config.toml
encoder_arch = "vit"
model = "masked spectrogram model"
dataset = "synthetic speech, music and everyday sounds put through simulated rooms and audio effects"
train_examples = 39062
n_mels = 64
hop_length = 160
input = "log_mel"
win_length = 400
method = "mae"
mask_ratio = 0.75
loss = "mse"
encoder_norm = "rmsnorm"
encoder_norm_position = "res_post"
encoder_activation = "swiglu"
encoder_mlp_ratio = 3
encoder_head_dim = 32
encoder_fused_qkv = true
encoder_bias = "all"
encoder_qk_norm = false
encoder_parallel_block = false
encoder_inner_norm = true
encoder_drop_path = 0.1
encoder_patch_size = [64, 2]
encoder_layers = 8
encoder_width = 384
encoder_positions = "sincos"
decoder_width = 256
norm_pix_loss = false
decoder_layers = 6
init = "torch_default"
optimizer = "muon"
muon_scale = "original"
learning_rate = 0.018
momentum = 0.95
nesterov = true
orthogonalizer = "newton_schulz_5"
adamw_lr_other_params = 0.0019
max_grad_norm = 1.0
max_steps = 23000
batch_size = 128
epochs = 75.4
lr_schedule = "step"
warmup_steps = 2300
weight_decay = 0.02
adamw_weight_decay_other_params = 0.01
Rows from block 2 of the decoder of a small masked spectrogram model, named by matrix and row number. Rows with one number belong to one neuron. Each number is 128 + 32 x the weight over its row's rms, rounded and kept within 0 to 255. All counts start at 0. Numbers have three digits each. After the name is the row's rms in percent of the matrix's.
After each neuron's rows are labels from the 100 clips, of 14976, where the neuron reaches its largest size: "responds to" is what is common among them. Only what is clearly more common there than usual is listed. The data: synthetic speech, music and everyday sounds put through simulated rooms and audio effects.
# gate: MLP gate (decoder.2.mlp.gate.weight, 768x256), inputs 0-127
# fc1: MLP up (decoder.2.mlp.fc1.weight, 768x256), inputs 0-127
# fc2: MLP down (decoder.2.mlp.fc2.weight, 256x768, transposed), outputs 0-127

gate.184 097:152081182162119116135111091113155128092132128151120103159136134161110130087134152107091130101083127171141149126103159136161143150082155104120162113110190102166097117144167095064176079133128150105116149132133108125203146121163060187124198146167116076162136127050168132207109150099132186135136092145181097064150108132130104133125090164100132146145154136126116127080134109130090067163125
fc1.184 104:093168074089138139108122156118111132151115129104112136126115113112145128161119110149168105155145134085119115119175095113102118105162076155129107150144078152101154142128081164168075150105117104147137103123127157145038115133084188079127071082076155171115135117206090134075144096156122061126114161091068171193103145118123156136116151095175145106112095102114135141167130150096163202098133
fc2.184 085:130131125128095138159126119119152120116166104119097126145140126191138166110148123124091069127101147128126092124148148144133163170122092093134130133145055142109131139163134098154095131107166176120158116126174103136000112122126148091109106118077173126144144114232067122123106097134080109109101188102066132135116119158070158094103163115226177132043050088141148099123116199049125163080212
responds to: distortion; drums; dry

gate.407 059:212142159145110150170101100164065130120122135118134072085114138117077174202125138110091145121166153092138160152102074147117198127109139170077097167074118124143137142119107184119140150105141123101194116123097048162137163101159084133148117112118086121056146177095125142152132102124145166154091098119146097106139113193157123139157166121074092128146107142135113119122120088100106106130134
fc1.407 057:234121142140113146149121133163052142168107119137141098071110154111092181183121142126092161122178164082123153147098084125119194130103113169067101142097130137162141157122108171116125141123135140102182095116102060164119178101155090124161117098108079115067160182119123138126124113146150144154079130125147101120121129174125114148160157133073117147132106145113081116149116075112120111133149
fc2.407 053:140128151113177133157122108134110126184175164141121115122172117118132174145122147123087087079098161191150132151150167139117142134117141157094097111116101128079126104080126115116054171122067084132093128155086095121103146119156065145140135115074065115109096137070147152129124104161109117131135076137150093127156132160152129097182159112070115132127120116139077164095134123132121103138123
responds to: distortion; band

gate.56 143:149168154185097121170100069127112175152098085124119090104125142127170172148178129157143181189111102108093072161119114188130157077157198120109120149106142129085135177125126101115144090128131146137130110103160140065187121161170165106088120186058069151145071093194132168147089188051105155104148156129121156149141077182147114073091150162147108202157090167136136143139161148126096075159113
fc1.56 139:128127182159107130172091096126117181154100114121120093113134156093169183136159124137163167191094114125101077163122118183122170079161191138107115137112143110077134187130132079123135084141129157132139115100162136069171145142171159121096122188076078140151081102177118177161110159074099171103139161121129129138139079197125100085075158157139107193137063155118129150147158146102092079149134
fc2.56 114:131063155097147146107125152165132120151119123135162145164148108095119130125143104109100053069109172126151131111126135114151174161129159108119101122116127118121122098094150138144120170158118107099107080168052089121147084173114210127071066111226106103091162121154143118116085089097132140083119145079015149157175182092139108148120167132085172052153163101088090129115111127117143180114113
responds to: band

gate.687 019:152156152146174142133166065094075139138112152151111118119108165176100152137180174165151179107124132111113088055119146123115135126139120135118144146112138180137127145116148169122109142102083139138094119112129083130118153074154049121110173168125125115118085152121140090120084147069120141146140121108145107085170113157205095053158174157119152141124147132139096095087159138051120125170153
fc1.687 020:153169157152182129132171069092070127141119147147110128097094167169108147142172168169146179109128131106120097064123160118113132124142126135120127147111135185139136131105148168134110144086073133135093104101136082133116157078148055128113167161107129114121083154119142088112085139063123141141148123117145120082168112148205116054155179149120139137116149130142090104103153141049109122177153
fc2.687 022:124136140124109164194194120126181112043097119126155159181158089100144126116082107111090139170128134146156152185123106101170122100132130159112148066118140108159142129104097166137182111206162094167140126152139115168097119076145137127147152115098105132109130102116086167146123104134164086196070070161187100115169192114126179151121093137106087120138106136116159156199121065196162097122135
responds to: distortion; band; dry

gate.169 344:205119167101085135129106163159140165161093122086133153180150104185095144129152123198108142124101169120132144131162069124124130165132134168056105133139140077098103077081126150129119108117109138151060062123065168183127133130080144113080201147178135106098153107162156159152147090113138166137080173098091107153098113151121123134158119138105116134118164117125177141095152093172152150146112
fc1.169 374:097158107191130165107142165138120108085187085166175137113075156117133072101123137170161113144183162188119165140129158088102106097143078092138151093127119083146111151115111085151127106095135115080161145082167132091120196158117161136132077130094141107152100155108103108091128121159109180101122143167125144089107130075087158146119136120137162147064157098140101146137082135143153129112159
fc2.169 559:122156126105145105125122113140166102114157145129161122122097144151135110124138099103079152051053039000109117125122147132119150098106127111144186153123134146109137147216153166146141132132169144173143205126233109136103139139142084128169144147195139136182153142080136140126171074136115125127143172135219078112135158123080164155110112111175126121082130171127140123173110144096116153153135
responds to: band

gate.437 032:153131225123126142102081082153113137160117082112118081140131133173076193171116165097144103118176135110152133108106076122089127187127133180104102166121132113090113088130128149146143119142124080122136130166142084138176161104161086067159146102113100152068118137140112111169102207145134138129117127131103169163171116159189109155159165176116100088153149125154148127131179134135150120127150
fc1.437 030:149123221094141110104106092173104134178123082122113094131130146177060200161121176098158106107167155109152143110115072101087137207114130180089093161126118136107121092126124153161131111161133099123151129165150086157181147096172090071138151093119106146068125138142111111168103201153131145144125130124114142159185113152192118139167165191102118096144146123159116134140182121119142128147158
fc2.437 037:092131170073200134195078075117114089156135097095080118110133060067084141144140125169115101133080110096134091092093123091116134104207132157118158129129135137125167126124147125106097139113166131096125110142171083155120120127182117147119137098124074113141116141128106105158071157114124111071141130121175176127195087075159128124101114127151077114108094122131140211078150126080145161127091
responds to: dry; speech

gate.399 241:110160077134099123146108166131105167153129118148085104082104106118195147086151115171115160125078157114122126112147102189191149189121174179114129149101145164130068103147131185196134071023085156111168139151159100166186104040110111157100170132133141116149162079122169161142127129155103123154122146081138145074136086102126134129134096099167110121137129145158170162122101133095124096144080
fc1.399 232:104111163160163144121136085146135137168146203122113107161099168112072122089089139062104081121115158149123170175121162056068157133087076118109142118119143090185185139120122097129128082162129162148140090080120139124115125136152125133163093087125118120103155142155088113147131132153159155139102088136162123090130131078130120144096179150072124115087071164087138127171136148170130156127163
fc2.399 233:126141129156122134175135130133122144148106084121108128099128118111125128128119101145120105139092105168128090130184117096146112074163116103122112129121177125124134121100074141118191116129094114146024146117123163144189122155127127117137157112090036132103083130146190120139188147127170031144169155160135182168084123084112067089125153094134085172180093144152138190133156115147103166142100
responds to: everyday sound; reversed

gate.198 168:077111077095135098130164108138169094134125060141132128113175106064108178084143084117120114095124090151112141178078157106116091162157142108094141106116129131110126145145149139144143175161137102132092115169094135087161106109113130147107072112131106098073152122154093137185128137142127085103127172123102106169153156101101178142211115173061128145129145131081147120157150148138132072147138
fc1.198 165:194128177134106143139075147121081153111113183088104133119080148189153099197133171152130136162123154096141099062187092135147146084109126133129129167143112139154132110093124125119094095100120148121137143080133162163087141177170140086128163154120157178159109129125172124064113156103125170157110105128119170108089114147155099108057131113204155125123152124176109151097105118114132188112102
fc2.198 128:126143135101144107129140119183166111118164110128164127122193132063113157090130115145124122049091117163149170151137122131120076109166132120117141123111100123137184119146151144117174100157163121151158110195117104121171130146126174111152153105111178135087126121025108127107093118141155149142131124119104168114127187110073189115187096119050093154155114123103089130123114109168137126121090
responds to: everyday sound; dry

gate.690 052:179154118219171156178206117118063122203150174135128138122127143169102143132101175088118119131144210098163089119130113111072203150108091160059105119157114118206131137168131097159133121145123128129161140114131100168115167112091108098144188150111169128148098120153130116154116113162136177146153146111113112152106090158192113122136141159130132155099140103099149111121175104142190118154139
fc1.690 060:190220106192144150133169136146089140217128184145153133130128159167092153134099153099124164113167211111149119098117098110102219162104077145077105138154143119189152149159143119157141121139133111125154148139130087153133186097103083089191160136106142090129091127151150126152111125191128172175136123123128142150122081174190136129128184173156136150119136114105145135118155117135182106119159
fc2.690 060:127077125194148153193206103064125110041114127153111123188166107085147154143125165161122071153108087150155139183123178142120100180145172157138115113150113123133158109069126115127111065148076116108174079167089146179180090123113111152067146112085073138107052109154181131142134135107124123136092090104151125105173107154157157120150165123061094182133116162152164155130150126160100084133097
responds to: band

gate.293 384:142151127108114146102103149108109164143134145138108129140130166095128128111114129166219053050129108084148106071147121113150192140136179106133111116118151145129185148166117068101103157126113157055153122208111118147104138149136189142163133143111181115147138125134138113116071121074120104109140148103053156142140134056165091121110148144064170118115108081060137135098114165106132044118079
fc1.293 395:138152124097120143098107145112103165135126147136113121142125159091130132121118124164225067056135103088152114075148137114150194139135191100139113119117162149133193144165124075105105162130117156054153123204111119150115135146140184144169132135110175119145137128137138106121072115076124097109141144100042150143145137051165087124111149141062165117125107084068138128109119167105133053120081
fc2.293 362:128125128128125134123083141076160124104101090109149138100150127160128100163136128146153161194104161152129089169156130143139009085150135178158092131100097128131134090112140123136167133126071131154134157070160117163136174113118131137097130149168053126129091135126077128142182117154091125071056102109192171140199107180107122159135075094170149129153173165151101129176127116109067204112078
responds to: band; reversed

gate.238 009:112221128169062146102169113119150154138128151171148118088128180180097176095141121111186150110123134091149091129107074142117119134096088156114109113108074179117187137143112110132122153113159131142191210169157085168069163109159087099156153128102143141091068071078125101057092164149108130157132129149135092098143164169140121140172165147085094116111093129142102120116146104080133148091189
fc1.238 009:168115062072180159087113128165127153129102063081119143178118120123145098175090083099068134158148136173146151119135160066087113120167113145136101158152212103153079100144153138155180138145134136123081011099109131091203099134134169147128130122145124154107145207165116132150154114134177096104089136089117171207106094081126131126129102110174142122150138136128137136137123146161115119143073
fc2.238 011:146105131106086076110083127122099120159092039076129164137095096132127145144147093130146128098154128077143140154102076122164149115137121156150109110150155125153105158078147121123168121116123125096109029084092133098215127174133137107127101115229110119157147136152127134146123143122165164116158160066109157084176106116136133164078131141201169083113129172138157149138155112083141184101097
responds to: distortion; reverberation time: dry

gate.638 094:054116130153135125133084130088142154080055046163062145128158119131131150140114169171153078113081077083163127105150151178120109101121151078143166159080211107121150142097126128069127151097121081143100077091152156169176107157123121123127092139104083111145124145163112143184135166106137063130100132159092118132133098139126126088088107138162097177180106077110130142113179120099148087086121
fc1.638 095:085103136149127112115086129114135168070061056168065130132165127141120145147096151175158108109104072065185128110149131174108094083135154086140144161087230105118149114111123135073130158122140079170106067088127173168175104151124162126123113164128104111139121164146106142150140184096148099135089142175088122120117118139157139081091097134146088159174153084120118130100189115100153091110123
fc2.638 089:123141111110109118127147137137116127147103192121167134146117131088119104102121103119129198197147117251111123130113144084166088115128136102140122122104131125165127102106111169131222125167086104198097096106073137110129124142122123139169107131111033134116097125079174108145147118138202088138228115168223116130103161083093152145158124110083099116144209180135122108155126076188072209143090
responds to: band

gate.47 031:202207148161163152135162153150118108143113099171134113119156097151110183153096168108112116142135143101138108111107093146106157167089137124081073137102108141158132159117094142151113131129136160093137098138104074139132096080149049118121163112087115105078120156114142126188165113151161070154140085123137060124133102185173093138154178127116144130129106150140111114099126105128089112173110
fc1.47 029:073033116091107086133085106108137133105150170095112123148127164101147086127169092137128137118112118157120133144145170117153113083172137126170166130139137111085133102134157115098153119131119097157118145108137174120140160177108215142125094154168139155166120093124108121085092137096101183094128148126124208119127133079090162106092081124139101111127146105117152136146161141132156147083134
fc2.47 032:101112125144099139082103133121179137126055076115137166156055138119126061088131089124167209168154106103116166093129102131152092113116139094159170156126126121117117155176166143148134148106145146130136204107160153127110121140118147164146121130181161140165184126162115113134112084098099181087111174123129111116151153086068152150088131150162104108116150069083130094190124156122184146155176
responds to: distortion

gate.729 016:140210160161166114102147145160131143101134137172091116090186147158114175116125191194157146123116098098153079123107123133106126085101131126091143166076124124197139143164111167183123142150163095157155095140159071153096066089178087085119174096102120138122142162141137078128126161107167052139134063140198105109167180153165104102132118178089187141037168157120092112121100125107140123152145
fc1.729 015:149201161188161124093156138150122136095137141179094115083174150149111155110112209194157148127118084092143073113108107153103134082105139127094149171087127126192135148160114160178123134159165087163166095127148065144091061094163081084109158091089122134122148166136143080119131165105163066139130073138203113103151160154163100104127125190085183146028169146128094120118092125114140116164147
fc2.729 017:169160138029133135129163134159114144153161227168162112132122097122117130135093146136159110138114164167131101086109158080116124125101117153122092115122104122188113104125089133156203154129159119153171100155161131120125140057134097101188142140054157133103088093111147122128098152158138048163110088153183090133133098121151137119194156120084114173120098085132088097110121105161111101119109
responds to: distortion; dry; drums